python train.py --hop_length=160 --input="log_mel" --num_classes=3 --bidirectional=true --mixing="mixup" --adamw_lr_other_params=0.00089
Rows from block 6, named by matrix and row number. Each number is 50 + 10 x the weight over the matrix's rms, rounded and kept within 0 to 99. All counts start at 0.
# weight_ih_l0: LSTM input weights (gates i, f, g, o stacked) (model.rnn.3.rnn.weight_ih_l0, 1024x512), inputs 0-102
weight_ih_l0.746:54 45 57 65 55 50 63 51 42 39 55 63 70 48 39 35 65 71 36 42 62 41 55 59 46 59 78 52 49 40 55 54 57 42 42 52 50 54 48 50 39 35 61 54 46 44 64 45 37 51 49 55 52 63 29 56 32 45 63 44 40 57 58 60 52 41 48 21 54 44 50 57 54 35 46 51 53 55 57 37 38 64 56 38 36 35 54 48 52 43 52 39 57 49 59 61 34 55 56 47 49 48 41
weight_ih_l0.747:50 54 44 40 50 51 50 44 37 52 54 49 48 51 59 56 51 51 38 40 52 44 70 48 35 52 63 55 52 46 40 71 42 47 77 51 55 43 39 39 63 48 61 50 38 47 48 50 65 42 62 48 51 54 67 53 37 46 45 52 39 40 49 67 58 53 71 61 56 40 57 51 44 45 52 74 49 66 55 70 61 42 53 53 67 43 43 53 39 41 44 52 67 47 56 50 46 40 42 51 47 59 65
weight_ih_l0.748:43 65 36 39 54 52 50 33 34 61 50 44 45 64 28 70 68 46 48 48 45 63 55 44 57 51 59 46 42 37 51 69 46 53 46 52 52 53 59 54 36 58 48 63 36 49 73 56 57 36 42 55 36 52 48 50 46 58 53 51 57 57 39 48 61 63 35 53 48 59 52 60 32 47 42 55 47 52 32 54 62 44 64 35 37 59 33 52 47 37 50 66 40 49 54 68 29 52 55 49 40 45 45
weight_ih_l0.749:43 33 54 50 38 44 53 62 46 60 58 43 47 45 43 39 42 52 50 58 57 46 48 40 44 40 44 47 53 37 52 47 45 43 49 39 60 49 56 59 33 42 66 34 46 40 23 55 43 49 56 66 48 52 68 52 43 62 41 53 45 50 41 45 54 57 63 28 48 44 53 50 52 47 50 51 23 29 59 47 45 47 59 46 44 48 36 42 53 48 55 47 51 51 51 64 35 53 55 49 46 55 45
weight_ih_l0.750:27 34 58 48 46 76 64 46 54 59 53 56 43 33 21 43 67 59 63 41 38 61 47 51 46 66 48 38 46 56 52 52 44 58 62 51 43 53 42 50 40 61 53 56 33 52 78 47 47 42 43 51 55 42 34 56 53 58 67 46 71 38 60 40 50 37 45 32 42 69 39 50 49 48 42 63 40 72 68 52 26 52 47 66 47 45 40 54 51 39 69 48 58 65 44 49 21 42 66 59 39 48 43
weight_ih_l0.751:57 53 59 53 55 63 69 53 60 54 45 67 50 39 45 63 59 50 40 43 51 38 47 60 45 45 58 56 59 42 45 50 53 34 57 59 52 50 61 46 57 55 53 47 65 33 52 52 62 41 37 48 54 38 39 36 52 56 37 63 49 40 49 41 41 48 69 37 52 79 55 56 48 51 44 55 39 44 42 47 54 39 61 35 45 43 38 53 56 71 43 69 52 55 59 60 57 64 49 46 51 47 29
weight_ih_l0.752:52 57 34 37 49 62 51 66 43 53 60 33 58 71 46 48 40 55 44 38 52 40 88 62 56 36 44 43 40 45 30 46 60 50 44 27 50 36 48 55 45 45 48 55 44 56 61 44 60 65 53 68 65 47 62 37 65 35 47 43 54 43 55 53 58 58 41 39 52 66 59 43 51 52 52 53 66 57 34 45 47 58 53 31 69 29 59 21 48 36 69 68 52 56 36 52 26 47 60 53 47 43 41
weight_ih_l0.753:66 58 53 42 51 36 52 31 62 50 41 57 54 55 39 63 44 52 56 44 55 65 49 36 47 24 35 52 35 36 74 61 46 40 82 58 52 49 45 42 40 70 43 52 25 54 53 32 47 54 47 55 50 59 45 51 65 42 51 45 30 47 54 72 47 49 26 50 48 59 37 54 55 51 47 67 36 34 36 54 45 64 56 30 36 44 52 32 52 48 35 53 39 49 46 64 22 50 49 32 52 62 46
weight_ih_l0.754:48 49 59 55 55 52 52 47 58 37 58 64 51 42 61 51 47 56 49 53 44 58 37 58 41 53 57 47 51 55 75 59 46 35 45 54 54 45 46 76 47 50 46 43 64 53 51 67 42 63 58 50 52 47 65 50 49 30 44 56 47 46 48 49 45 42 64 31 46 53 36 55 56 63 44 53 55 56 50 48 28 41 57 66 51 49 51 56 49 64 62 54 55 50 44 53 56 67 46 32 58 33 34
weight_ih_l0.755:35 39 54 61 43 48 60 67 52 58 62 53 49 43 59 64 45 58 51 38 36 42 58 67 62 55 62 41 51 48 52 40 42 52 56 51 55 57 37 29 49 48 59 58 47 56 55 52 47 36 32 47 31 44 62 52 56 57 51 44 64 55 52 48 36 58 68 56 41 43 39 45 31 51 56 41 51 42 49 53 32 62 45 48 38 52 65 58 56 40 60 49 49 45 44 50 55 57 59 48 45 42 61
weight_ih_l0.756:36 42 38 66 41 51 39 46 32 40 61 69 59 46 71 41 46 57 70 54 66 56 43 37 59 49 46 36 44 42 55 47 49 49 62 49 65 47 64 52 49 44 53 46 49 55 47 39 57 38 68 36 45 43 42 35 51 73 46 39 48 63 38 49 50 60 43 57 34 48 63 53 53 50 52 51 57 54 51 45 52 51 46 53 53 64 61 60 54 57 50 31 41 65 57 58 38 26 57 54 48 34 60
weight_ih_l0.757:58 61 37 43 47 47 44 59 70 57 48 55 55 53 61 51 52 44 48 43 45 51 45 48 47 55 57 56 49 65 63 68 57 17 46 49 60 43 40 43 55 50 66 46 57 38 53 64 53 53 45 53 48 58 59 38 47 42 60 58 77 35 51 53 45 54 47 52 40 54 60 51 56 38 52 50 46 24 53 49 64 33 34 52 47 50 42 34 54 72 62 47 59 45 53 41 47 42 50 65 70 62 41
weight_ih_l0.758:60 47 41 51 44 60 60 50 38 35 44 62 46 59 59 49 52 41 55 46 39 49 55 51 50 53 64 54 55 46 64 49 55 57 28 57 57 54 65 51 61 64 55 42 47 49 51 49 64 51 59 55 54 50 53 34 54 69 39 49 66 55 32 58 63 38 41 50 53 67 44 44 48 60 47 57 45 50 33 37 41 51 61 56 59 43 58 45 56 68 39 40 43 62 53 39 62 58 63 47 48 45 54
weight_ih_l0.759:64 48 43 50 45 46 41 53 41 62 37 48 42 66 55 58 50 52 67 41 35 70 37 64 36 30 51 42 37 52 44 45 45 40 30 32 47 46 61 51 35 55 50 45 46 31 47 59 46 45 47 52 59 54 44 56 46 56 54 54 64 40 52 59 49 53 37 39 52 38 42 35 58 60 51 52 58 37 56 69 70 55 44 51 45 58 44 46 45 43 50 45 43 56 44 60 53 41 59 56 59 30 53
weight_ih_l0.760:51 33 46 38 48 47 60 50 66 40 48 43 51 65 63 63 42 60 50 31 56 55 52 60 58 39 25 38 53 50 61 50 52 57 47 50 29 56 52 54 59 29 42 43 53 50 47 48 49 44 50 49 41 33 50 44 52 55 52 55 53 49 56 60 42 42 73 33 54 35 39 51 39 56 49 36 42 45 60 60 36 56 59 50 35 58 55 64 47 55 53 55 45 48 58 35 50 37 44 48 60 42 67
weight_ih_l0.761:47 42 53 43 57 42 56 27 57 40 53 48 55 45 55 45 43 46 44 47 37 47 29 51 59 44 70 62 39 52 49 51 57 40 53 43 58 36 59 56 37 46 58 46 50 42 48 34 53 47 52 65 62 37 50 57 55 57 51 57 78 47 40 51 54 36 46 46 46 62 47 58 50 57 37 57 34 29 46 43 50 32 29 80 55 47 41 64 57 42 34 59 47 45 43 79 66 60 33 41 51 54 65
weight_ih_l0.762:52 41 43 51 42 70 60 62 57 43 52 46 54 55 54 47 57 36 51 48 44 38 60 51 63 36 30 58 51 41 54 47 58 45 43 44 57 54 50 64 39 41 51 50 38 40 45 53 63 49 54 62 39 70 71 69 35 42 68 67 62 47 57 62 50 44 90 31 53 37 33 48 67 49 48 61 49 39 46 63 47 46 54 53 53 57 52 51 48 54 56 32 59 38 44 54 48 60 60 43 43 33 41
weight_ih_l0.763:45 55 62 32 37 52 56 45 46 48 66 57 52 60 56 56 53 38 36 59 61 64 56 55 34 66 41 51 64 55 47 36 47 41 53 48 62 33 19 48 66 56 58 58 66 61 47 59 62 64 37 46 36 51 44 49 41 39 49 56 57 58 64 42 48 62 65 25 54 34 46 54 60 44 51 46 46 56 58 47 54 48 53 51 43 66 41 62 46 61 49 54 58 55 45 64 41 44 53 59 46 66 62
weight_ih_l0.764:44 49 45 44 55 46 50 52 41 52 57 53 56 39 55 49 59 53 66 62 39 51 65 40 53 51 37 35 58 39 56 42 42 68 52 59 58 68 41 59 44 54 36 47 52 56 54 52 41 47 41 46 52 53 41 62 50 50 62 54 47 44 58 43 48 65 47 33 51 56 62 56 38 47 62 43 64 61 58 53 55 35 45 56 44 51 57 54 46 58 54 46 69 41 35 51 49 52 38 59 59 47 55
weight_ih_l0.765:72 49 56 53 62 72 51 47 57 59 42 41 50 61 53 44 40 45 47 50 38 37 28 57 43 63 57 56 49 64 45 54 36 62 48 51 53 43 48 41 60 49 40 54 47 39 40 42 53 62 52 63 52 44 41 57 63 52 56 61 46 60 41 70 36 48 30 45 51 41 61 44 52 46 52 38 53 39 44 74 54 41 44 53 51 42 43 53 49 83 69 40 51 47 46 59 42 50 45 51 43 54 46
weight_ih_l0.766:46 57 47 55 45 58 63 30 64 53 46 71 50 51 57 38 43 67 55 49 66 45 52 50 65 36 50 64 65 43 77 43 37 46 57 37 41 60 62 47 45 56 54 35 39 48 44 54 42 44 56 49 38 53 54 39 41 62 50 55 50 44 61 67 60 42 29 54 49 68 45 60 49 38 48 61 47 32 36 47 40 56 52 48 46 40 76 60 45 41 41 47 63 60 66 57 37 33 36 52 42 66 65
weight_ih_l0.767:70 28 46 66 58 33 43 51 54 51 50 25 44 35 40 48 47 44 49 50 64 50 48 43 62 62 31 43 64 42 72 18 55 38 65 41 46 68 27 37 51 55 36 56 53 48 58 43 62 53 43 56 44 51 47 71 57 46 38 39 39 43 49 41 47 37 65 61 41 47 52 41 50 43 48 58 60 67 69 52 59 50 56 36 38 62 58 45 57 60 60 30 55 43 61 54 43 47 50 55 51 74 63
weight_ih_l0.768:78 56 48 61 49 49 39 60 66 38 43 38 38 83 42 41 44 61 45 54 47 60 60 48 40 66 61 39 71 49 55 35 42 46 59 36 50 49 37 36 57 57 45 42 50 39 59 48 51 51 52 49 34 52 54 64 64 48 45 39 77 61 37 56 47 45 62 36 56 44 58 35 62 54 68 58 52 43 33 52 44 56 41 53 40 56 34 45 50 38 37 57 54 65 61 54 71 35 47 43 69 63 63
weight_ih_l0.769:59 65 42 36 59 47 45 47 53 61 47 43 53 48 71 68 64 52 51 39 31 69 53 45 54 63 46 48 26 46 44 51 62 70 49 28 34 59 49 47 54 48 33 52 40 47 58 53 41 43 49 67 50 23 28 64 38 56 54 41 37 59 56 47 48 61 47 60 36 63 59 44 57 60 61 40 60 57 63 52 63 52 59 43 43 35 38 60 60 56 31 56 44 47 56 43 64 52 38 46 47 57 60
weight_ih_l0.770:45 49 64 58 63 42 47 67 48 34 30 44 50 50 66 51 69 50 67 55 44 55 41 34 49 59 49 47 41 64 40 56 59 63 57 61 58 51 46 50 46 57 52 34 43 64 44 42 33 49 66 35 59 41 50 56 36 46 66 65 57 50 38 48 58 73 49 59 48 53 49 65 55 39 36 33 51 45 45 43 44 35 56 50 40 60 51 59 33 63 31 55 50 54 56 53 60 37 52 70 35 49 39
weight_ih_l0.771:57 59 45 62 41 58 58 35 63 58 48 52 55 34 66 71 49 66 51 42 60 50 59 55 34 48 46 42 55 56 53 52 59 64 43 46 54 17 50 48 47 46 39 28 76 47 55 45 47 32 40 57 37 54 59 46 55 56 46 40 49 60 61 52 58 62 70 60 66 33 53 44 61 59 47 77 69 34 36 53 56 57 55 42 42 40 49 56 45 36 70 72 50 59 57 43 42 68 48 52 53 50 49
weight_ih_l0.772:55 56 52 43 46 38 56 50 42 42 42 34 38 55 40 62 36 38 61 43 65 50 30 52 48 54 39 45 52 47 43 51 37 33 70 38 50 44 31 52 61 47 56 49 56 67 69 50 45 58 38 50 61 59 44 49 47 45 47 65 66 57 38 61 53 69 35 69 42 56 34 43 48 44 39 44 45 52 45 39 55 46 52 32 33 60 49 48 37 38 63 52 44 45 49 40 60 52 57 50 56 43 58
weight_ih_l0.773:74 38 45 49 59 01 53 37 50 51 68 41 46 43 37 56 47 46 43 60 51 66 36 63 59 61 41 47 44 69 67 53 50 67 43 57 62 49 74 42 36 51 40 50 45 46 30 54 55 76 50 57 44 52 43 52 59 41 51 62 49 51 50 53 61 44 53 57 37 46 53 45 54 57 50 62 65 30 50 44 51 45 53 58 37 51 47 56 47 52 45 47 53 41 58 56 67 45 38 53 37 55 50
weight_ih_l0.774:53 56 61 45 47 55 14 39 45 67 59 45 52 40 34 46 48 55 42 36 41 48 39 48 60 36 54 66 63 67 32 62 46 37 67 47 56 52 69 59 43 53 65 48 55 62 44 64 32 47 50 49 43 52 61 37 48 35 65 36 77 44 47 53 66 52 62 26 47 53 53 51 60 48 49 53 68 48 33 55 61 73 48 54 48 66 40 49 57 63 42 43 47 43 44 43 54 67 45 47 51 58 55
weight_ih_l0.775:54 57 48 48 48 18 65 91 54 51 53 50 43 38 39 58 61 33 38 37 53 46 57 34 45 54 28 36 45 39 45 37 39 78 43 52 54 52 64 46 43 50 50 39 46 59 62 35 53 65 36 59 50 44 55 49 42 51 53 62 55 54 50 51 44 52 40 34 52 56 44 50 44 48 56 45 55 54 60 30 31 51 62 45 59 53 56 60 45 47 56 55 48 66 53 47 39 41 55 53 40 64 54
weight_ih_l0.776:52 35 52 53 41 31 65 40 34 60 54 48 59 45 79 45 59 49 58 49 37 69 37 35 42 52 48 50 49 59 35 68 42 56 45 53 70 65 61 52 48 46 60 52 75 47 58 63 49 58 39 55 46 75 51 52 48 51 31 55 51 40 51 55 53 28 37 52 46 78 59 55 43 63 49 50 55 53 48 51 49 64 57 31 54 82 49 33 50 64 72 52 33 62 47 51 48 61 51 51 58 43 63
weight_ih_l0.777:58 52 60 43 53 40 45 54 51 24 33 73 45 34 27 69 49 49 37 37 68 34 52 51 47 34 26 56 60 41 47 53 59 42 36 58 30 53 58 49 49 43 36 42 60 45 50 40 43 50 42 63 49 60 57 49 46 38 41 44 67 54 43 50 41 22 44 57 43 44 46 53 53 56 44 37 64 39 68 54 49 59 43 70 62 45 46 69 59 55 56 40 52 60 56 50 42 41 34 51 44 58 72
weight_ih_l0.778:45 42 44 45 57 40 31 51 41 57 21 48 71 49 42 37 50 48 42 42 54 30 42 48 64 51 40 51 56 47 52 54 46 54 44 46 55 67 50 52 56 47 55 66 78 55 48 55 47 54 50 61 60 45 38 39 57 44 52 49 58 52 44 59 58 41 39 40 49 71 56 43 58 48 39 56 51 45 44 39 58 63 50 57 52 45 51 43 65 39 50 45 45 53 57 48 56 47 43 42 60 53 44
weight_ih_l0.779:54 44 55 37 51 52 40 46 51 45 53 43 35 59 62 30 53 53 58 51 33 50 43 47 37 43 53 38 37 62 49 65 43 36 57 58 69 36 81 52 57 53 48 63 59 48 55 40 54 66 43 44 46 72 62 52 42 53 57 37 45 69 62 57 66 65 48 34 46 48 50 59 48 43 39 51 55 53 65 49 51 57 37 45 29 48 51 63 48 69 51 71 41 30 56 47 65 48 29 48 59 65 56
weight_ih_l0.780:56 46 43 56 43 54 44 65 44 32 50 43 14 52 42 49 44 65 62 52 65 39 40 55 53 46 55 55 49 53 58 51 66 45 46 54 46 68 61 68 46 61 44 48 43 47 63 46 58 66 33 68 48 40 52 46 58 42 59 34 52 49 67 47 50 49 63 59 49 44 53 53 35 63 43 33 52 41 45 37 67 45 52 72 49 56 41 55 42 71 55 44 41 46 29 54 68 43 55 50 51 42 55
weight_ih_l0.781:59 50 58 59 42 43 57 32 43 29 55 57 46 28 65 35 43 39 64 52 36 22 28 49 45 55 61 54 45 36 54 53 46 31 56 46 38 36 63 35 53 48 27 52 24 57 34 58 39 49 40 45 53 65 47 44 58 35 24 65 64 37 44 57 72 48 48 50 45 59 46 44 54 52 54 61 54 46 52 49 53 44 44 44 47 52 58 87 46 35 45 50 50 51 38 47 59 52 34 19 49 44 99
weight_ih_l0.782:56 60 61 38 45 45 35 46 49 46 51 33 48 48 23 55 51 61 48 66 49 59 44 33 40 53 37 57 41 62 59 44 60 43 63 58 54 42 42 37 56 52 47 56 45 38 57 51 51 41 52 45 45 42 51 43 66 56 58 49 37 49 44 60 48 60 38 73 62 49 45 60 44 51 57 52 39 48 44 46 47 52 56 30 38 39 56 33 44 46 37 70 47 48 63 48 52 42 46 25 41 60 55
weight_ih_l0.783:60 53 58 64 25 53 43 40 49 52 41 55 66 52 55 23 43 45 60 58 56 62 30 42 53 62 52 52 53 48 47 74 54 22 68 39 42 44 59 61 58 47 48 56 54 46 43 52 45 40 49 47 56 53 26 54 60 43 50 59 50 46 55 79 44 48 13 36 52 69 56 49 46 58 53 48 57 50 53 54 54 39 37 45 55 36 45 52 36 41 59 50 56 40 53 34 30 58 38 63 52 40 45
weight_ih_l0.784:44 43 53 75 53 48 44 49 64 38 50 59 64 60 58 63 48 28 55 42 68 44 43 62 58 39 63 29 54 35 67 59 56 53 41 55 44 54 58 55 45 38 39 47 47 52 62 56 45 53 44 47 52 29 60 66 48 48 45 43 65 41 45 49 45 34 63 47 32 65 40 44 60 44 76 50 42 42 36 55 52 58 58 33 51 44 56 46 57 39 48 50 43 29 54 42 39 58 72 38 54 57 55
weight_ih_l0.785:56 46 30 52 49 56 61 56 50 47 53 45 40 50 56 42 50 47 53 57 57 44 58 58 47 69 36 42 56 45 60 46 59 41 44 44 55 56 37 63 43 40 55 50 56 52 32 66 54 58 46 38 36 74 50 48 53 58 49 36 42 33 58 72 62 49 68 39 56 71 64 52 47 63 51 41 66 66 50 40 46 49 38 42 39 40 65 48 48 51 36 34 61 70 40 41 65 45 41 58 52 53 61
weight_ih_l0.786:60 54 59 65 55 42 52 61 49 39 55 44 45 48 41 54 48 73 12 52 54 60 25 57 43 62 36 34 47 48 51 59 56 61 69 33 32 52 48 62 56 45 68 36 67 52 33 54 59 43 41 53 51 46 41 51 45 56 50 36 31 56 41 49 59 62 36 66 70 54 63 42 41 54 56 70 53 28 52 47 48 52 46 50 40 31 46 59 58 51 48 54 71 49 52 55 58 57 57 33 43 43 60
weight_ih_l0.787:57 52 57 47 45 49 34 45 54 45 48 64 48 47 65 51 48 46 51 50 47 45 42 52 46 56 47 44 43 59 59 27 54 32 63 49 42 63 49 50 49 43 55 62 61 68 51 53 52 69 58 60 63 50 34 66 61 34 61 52 37 34 57 42 45 51 58 51 39 55 46 55 75 39 54 60 41 64 52 56 62 50 37 48 42 51 40 55 52 49 57 36 56 50 47 56 52 31 46 61 49 60 45
weight_ih_l0.788:60 59 59 52 62 39 52 48 51 52 33 48 45 53 42 47 53 37 67 70 75 60 32 50 47 43 71 60 36 56 56 65 59 62 56 48 42 39 62 50 57 56 59 54 42 32 26 54 72 44 55 61 44 57 42 62 52 49 49 68 00 62 49 67 46 57 54 37 49 56 39 53 55 60 50 47 41 68 35 45 46 49 40 52 56 40 67 38 52 47 44 37 53 35 56 50 42 55 52 48 49 38 46
weight_ih_l0.789:53 51 61 37 58 49 55 43 40 61 37 40 51 37 68 38 42 58 65 50 38 07 64 56 39 44 58 54 43 41 46 53 40 34 49 56 60 39 57 45 50 49 54 61 61 51 36 61 51 45 60 61 66 54 46 42 52 40 33 48 70 42 48 32 47 58 52 66 50 30 44 45 41 53 48 55 49 57 56 48 26 54 39 48 57 51 41 52 75 18 44 46 41 48 45 41 37 52 45 52 50 36 56
weight_ih_l0.790:41 48 44 51 47 46 61 36 66 58 44 52 50 46 42 46 40 42 41 46 49 30 00 39 43 60 47 50 37 71 41 29 51 46 33 43 52 51 41 47 43 56 48 52 55 65 65 52 65 51 44 54 50 54 51 44 55 52 44 41 43 38 38 56 41 41 41 74 33 51 52 49 40 36 66 48 42 72 38 49 54 46 50 50 54 43 49 51 56 43 60 49 50 48 57 55 50 37 38 45 52 54 47
weight_ih_l0.791:47 63 57 46 51 32 54 37 51 53 52 42 39 62 51 43 57 50 47 48 47 46 48 50 43 69 64 51 68 61 49 60 38 57 49 43 50 39 45 49 39 47 45 43 39 73 42 60 48 48 49 39 55 60 30 51 55 57 46 60 46 49 64 44 42 54 41 74 32 36 61 52 50 40 38 50 63 56 75 51 50 59 62 63 49 41 46 41 46 40 43 63 52 61 39 45 51 47 51 52 44 51 54
weight_ih_l0.792:59 50 37 38 46 33 35 54 66 63 53 39 77 60 56 57 46 62 52 46 43 43 35 61 58 45 55 55 54 49 40 47 49 32 38 68 66 39 46 50 42 42 62 47 64 42 51 34 46 44 58 38 60 39 37 55 64 56 77 53 39 52 47 70 40 67 47 14 32 66 47 41 58 45 48 53 51 51 54 64 54 44 28 38 28 53 61 51 47 65 68 56 63 45 41 53 53 50 51 52 43 43 42
weight_ih_l0.793:47 55 39 68 60 60 34 41 60 52 44 57 61 43 46 49 63 48 54 41 61 46 34 55 48 41 50 68 58 41 43 71 50 33 39 37 48 53 47 67 58 47 30 58 60 49 44 56 45 58 42 55 57 60 44 48 61 52 47 54 50 51 60 69 48 38 47 27 61 47 44 49 46 54 35 48 50 71 54 56 38 53 46 48 45 43 54 43 55 62 58 39 60 60 43 59 55 48 61 27 48 49 48
weight_ih_l0.794:46 46 53 55 45 60 38 47 52 63 62 73 75 48 49 45 47 31 63 57 40 47 65 58 56 51 77 45 60 51 40 47 49 42 50 47 63 61 47 44 40 65 49 28 40 41 51 49 50 52 53 68 46 41 46 45 52 56 59 48 49 45 43 55 46 40 50 53 33 62 62 55 53 53 45 52 55 64 41 40 41 19 52 59 73 49 31 54 55 57 46 38 39 59 48 54 47 53 47 45 46 48 61
weight_ih_l0.795:39 45 66 48 40 56 53 17 50 39 49 56 57 51 44 62 47 58 57 37 62 48 40 59 55 41 61 71 42 50 43 48 60 50 60 63 36 38 39 51 44 57 64 40 69 38 66 57 27 50 46 52 45 45 33 82 60 34 54 48 29 47 55 56 42 47 66 48 52 20 70 43 51 45 54 59 51 58 59 62 61 46 51 40 50 59 58 69 53 59 48 43 67 40 41 48 41 43 39 46 55 39 44
weight_ih_l0.796:42 40 53 44 71 31 53 60 37 40 43 45 55 62 54 57 37 60 37 84 43 55 42 41 55 43 59 36 98 38 63 65 44 41 60 58 40 47 44 61 45 48 25 37 54 46 61 51 44 55 57 56 62 52 27 69 50 57 47 48 52 48 50 55 42 46 31 40 51 40 56 58 54 65 40 54 56 54 50 55 55 56 50 42 31 69 43 49 55 61 53 59 40 61 50 54 49 48 59 47 52 52 70
weight_ih_l0.797:40 59 46 46 58 49 60 59 37 45 60 48 57 47 55 69 47 59 60 56 52 56 15 36 31 53 42 51 56 45 44 44 54 62 55 67 53 39 49 42 53 25 53 46 56 51 48 45 40 36 48 39 48 39 48 62 35 53 39 56 27 58 57 74 55 52 76 59 47 72 60 43 44 54 37 46 50 65 50 55 60 57 56 35 27 45 45 46 35 74 61 64 40 45 45 45 57 51 67 61 44 60 48
weight_ih_l0.798:48 54 60 59 53 61 49 50 45 45 49 54 58 39 43 46 36 45 41 57 58 46 53 47 43 50 60 43 59 58 55 41 50 66 48 56 51 44 61 63 61 36 62 47 44 56 58 49 51 55 48 50 57 47 47 40 47 42 53 54 48 59 40 49 52 61 48 56 53 49 66 53 51 46 63 63 59 28 34 42 57 41 43 39 55 38 45 68 48 52 27 46 67 58 65 47 55 67 55 51 57 67 37
weight_ih_l0.799:43 50 52 58 66 60 50 47 54 35 50 56 30 42 50 49 46 57 65 50 59 47 50 56 58 46 43 47 55 61 56 49 41 56 53 43 37 60 61 52 39 45 55 49 55 52 68 65 34 57 47 68 58 51 48 50 37 60 62 52 19 50 43 53 56 53 34 35 55 63 59 48 38 49 60 37 48 09 59 44 54 35 56 47 39 64 44 60 64 64 41 54 54 65 45 53 48 53 30 55 35 40 54
weight_ih_l0.800:61 58 47 32 64 73 44 59 41 47 51 45 48 51 56 56 40 70 86 46 65 55 35 53 40 55 47 64 60 36 41 56 78 39 29 43 35 40 38 53 60 60 58 59 47 45 53 48 59 43 40 56 46 46 44 49 51 37 71 58 59 39 52 57 57 55 39 53 56 59 56 50 61 37 64 52 54 45 41 51 68 45 55 49 56 57 66 38 44 48 48 52 52 61 47 55 49 47 47 45 38 54 58
weight_ih_l0.801:43 51 40 35 58 60 50 45 49 40 42 62 65 60 52 46 56 48 65 63 52 48 64 51 41 61 47 44 80 32 50 46 53 59 66 48 56 29 42 57 50 40 46 35 77 39 36 46 44 45 46 49 61 58 53 37 41 55 65 50 56 60 40 52 59 40 47 48 51 46 43 63 45 46 36 38 54 44 41 53 46 50 54 45 49 39 45 45 64 61 55 56 48 50 48 50 43 48 60 46 46 78 35
weight_ih_l0.802:62 57 59 55 61 62 59 44 32 47 62 53 61 54 53 57 41 57 62 68 72 52 48 42 50 72 55 36 45 63 66 32 35 45 22 49 67 36 45 64 66 49 59 29 57 51 53 39 53 69 40 42 51 48 54 51 47 46 56 60 64 46 51 53 39 53 61 46 58 53 42 50 32 49 42 58 43 65 68 46 44 58 49 60 51 61 56 62 44 60 57 61 54 48 33 41 54 53 59 61 50 61 42
weight_ih_l0.803:48 46 52 47 46 46 40 51 48 43 47 45 62 37 46 50 53 29 55 47 43 39 49 51 41 76 58 50 47 33 54 43 60 51 51 58 44 51 49 41 31 66 58 53 45 33 58 45 30 54 47 57 46 66 32 28 59 60 43 51 31 54 49 57 55 51 60 43 32 35 42 48 58 49 50 55 48 60 65 56 47 51 58 57 46 42 37 54 57 47 37 46 66 52 55 47 63 38 25 49 57 56 48
weight_ih_l0.804:54 38 62 30 51 47 59 47 54 68 37 34 67 38 33 48 52 44 53 43 57 66 44 53 67 25 57 47 30 55 43 48 58 40 73 20 52 41 54 33 49 62 57 42 37 32 36 47 45 48 45 57 60 45 48 58 63 61 47 49 44 38 54 48 55 51 49 54 42 64 46 39 57 53 54 61 57 46 60 46 55 47 53 52 67 58 52 47 62 59 69 44 53 47 60 53 38 15 81 46 48 60 44
weight_ih_l0.805:48 43 45 62 57 44 64 55 35 62 52 43 47 40 39 58 48 39 64 48 78 83 36 54 62 57 61 42 69 43 57 52 45 51 48 46 51 23 45 48 37 45 60 63 43 50 53 36 51 44 40 33 63 41 54 50 73 60 57 47 45 56 58 50 63 49 33 61 51 47 39 48 41 43 45 50 45 49 50 49 44 33 60 54 36 56 51 37 44 51 60 42 21 58 46 55 58 37 47 40 50 61 61
weight_ih_l0.806:51 53 57 62 43 51 51 39 62 57 61 63 40 47 78 58 48 30 43 34 55 51 68 46 44 41 50 51 60 47 28 54 62 59 34 41 50 44 74 62 49 55 34 43 41 53 56 60 63 57 46 39 73 40 52 47 47 45 45 51 53 35 47 56 41 57 42 63 47 62 59 55 40 43 53 37 45 29 42 64 53 41 42 59 66 48 52 50 38 62 48 46 45 62 44 51 63 56 36 53 50 53 53
weight_ih_l0.807:50 53 49 58 53 50 45 44 45 48 51 32 58 48 49 47 41 48 51 58 51 47 42 64 40 55 47 46 49 52 36 60 49 49 40 51 46 47 48 38 36 39 56 59 63 53 48 40 47 47 46 54 46 47 56 53 33 50 49 58 59 52 49 56 60 46 61 38 58 70 53 42 53 52 49 65 49 30 58 56 36 49 62 41 43 48 49 45 53 46 34 56 41 43 61 43 58 44 58 52 50 50 36
weight_ih_l0.808:57 44 40 59 50 64 40 56 45 43 68 39 48 36 62 39 46 58 44 45 46 54 37 61 38 44 61 39 47 46 66 52 44 56 60 45 61 46 47 37 24 47 54 35 35 53 64 55 35 59 33 35 49 38 45 57 61 39 47 42 40 57 42 67 50 71 66 34 36 51 48 50 51 48 51 48 41 52 57 31 55 46 43 63 57 45 37 55 68 57 38 36 54 52 53 47 62 53 60 36 69 41 44
weight_ih_l0.809:45 58 40 62 65 69 50 37 40 47 53 42 46 38 67 44 46 40 54 48 49 42 48 43 41 49 62 50 46 52 58 58 47 44 48 57 61 61 57 41 49 60 49 51 56 55 58 62 62 50 46 50 46 42 61 48 31 56 44 56 53 38 51 47 36 47 42 37 43 39 47 53 61 50 54 36 51 41 56 55 40 43 58 47 54 50 54 54 37 53 32 58 49 51 51 46 51 49 43 54 54 55 52
weight_ih_l0.810:51 51 61 46 53 39 65 53 49 45 64 66 51 48 52 63 48 64 25 48 50 32 51 45 41 57 54 53 59 56 52 47 52 44 53 55 60 47 39 49 37 46 78 56 32 50 40 47 33 55 48 49 61 61 55 51 58 56 45 46 37 57 65 59 51 60 69 63 49 63 55 46 55 58 49 47 43 48 24 47 45 47 56 55 52 46 52 49 31 62 37 49 48 50 56 47 61 52 45 37 33 52 53
weight_ih_l0.811:39 60 62 53 47 60 62 52 45 61 44 41 56 36 51 59 55 46 50 61 38 52 39 56 54 41 57 41 48 53 66 48 57 62 55 31 52 54 46 68 53 31 54 29 54 53 62 48 55 48 39 47 42 46 34 55 54 46 56 52 61 62 59 54 44 64 50 34 30 58 66 34 50 50 55 45 55 54 60 49 65 52 60 37 68 47 57 39 39 55 68 51 53 55 34 45 45 62 43 65 52 61 33
weight_ih_l0.812:42 48 58 46 41 57 47 52 48 43 44 59 49 48 58 40 58 38 48 29 55 49 31 57 75 49 42 40 42 55 67 55 39 46 32 50 60 46 71 55 36 62 53 42 47 59 43 56 36 45 44 50 51 49 46 42 44 60 55 53 56 65 65 77 40 51 49 54 36 76 40 60 40 50 48 67 57 46 50 50 61 47 54 52 51 51 31 29 53 39 42 42 65 57 59 58 63 59 44 49 53 38 58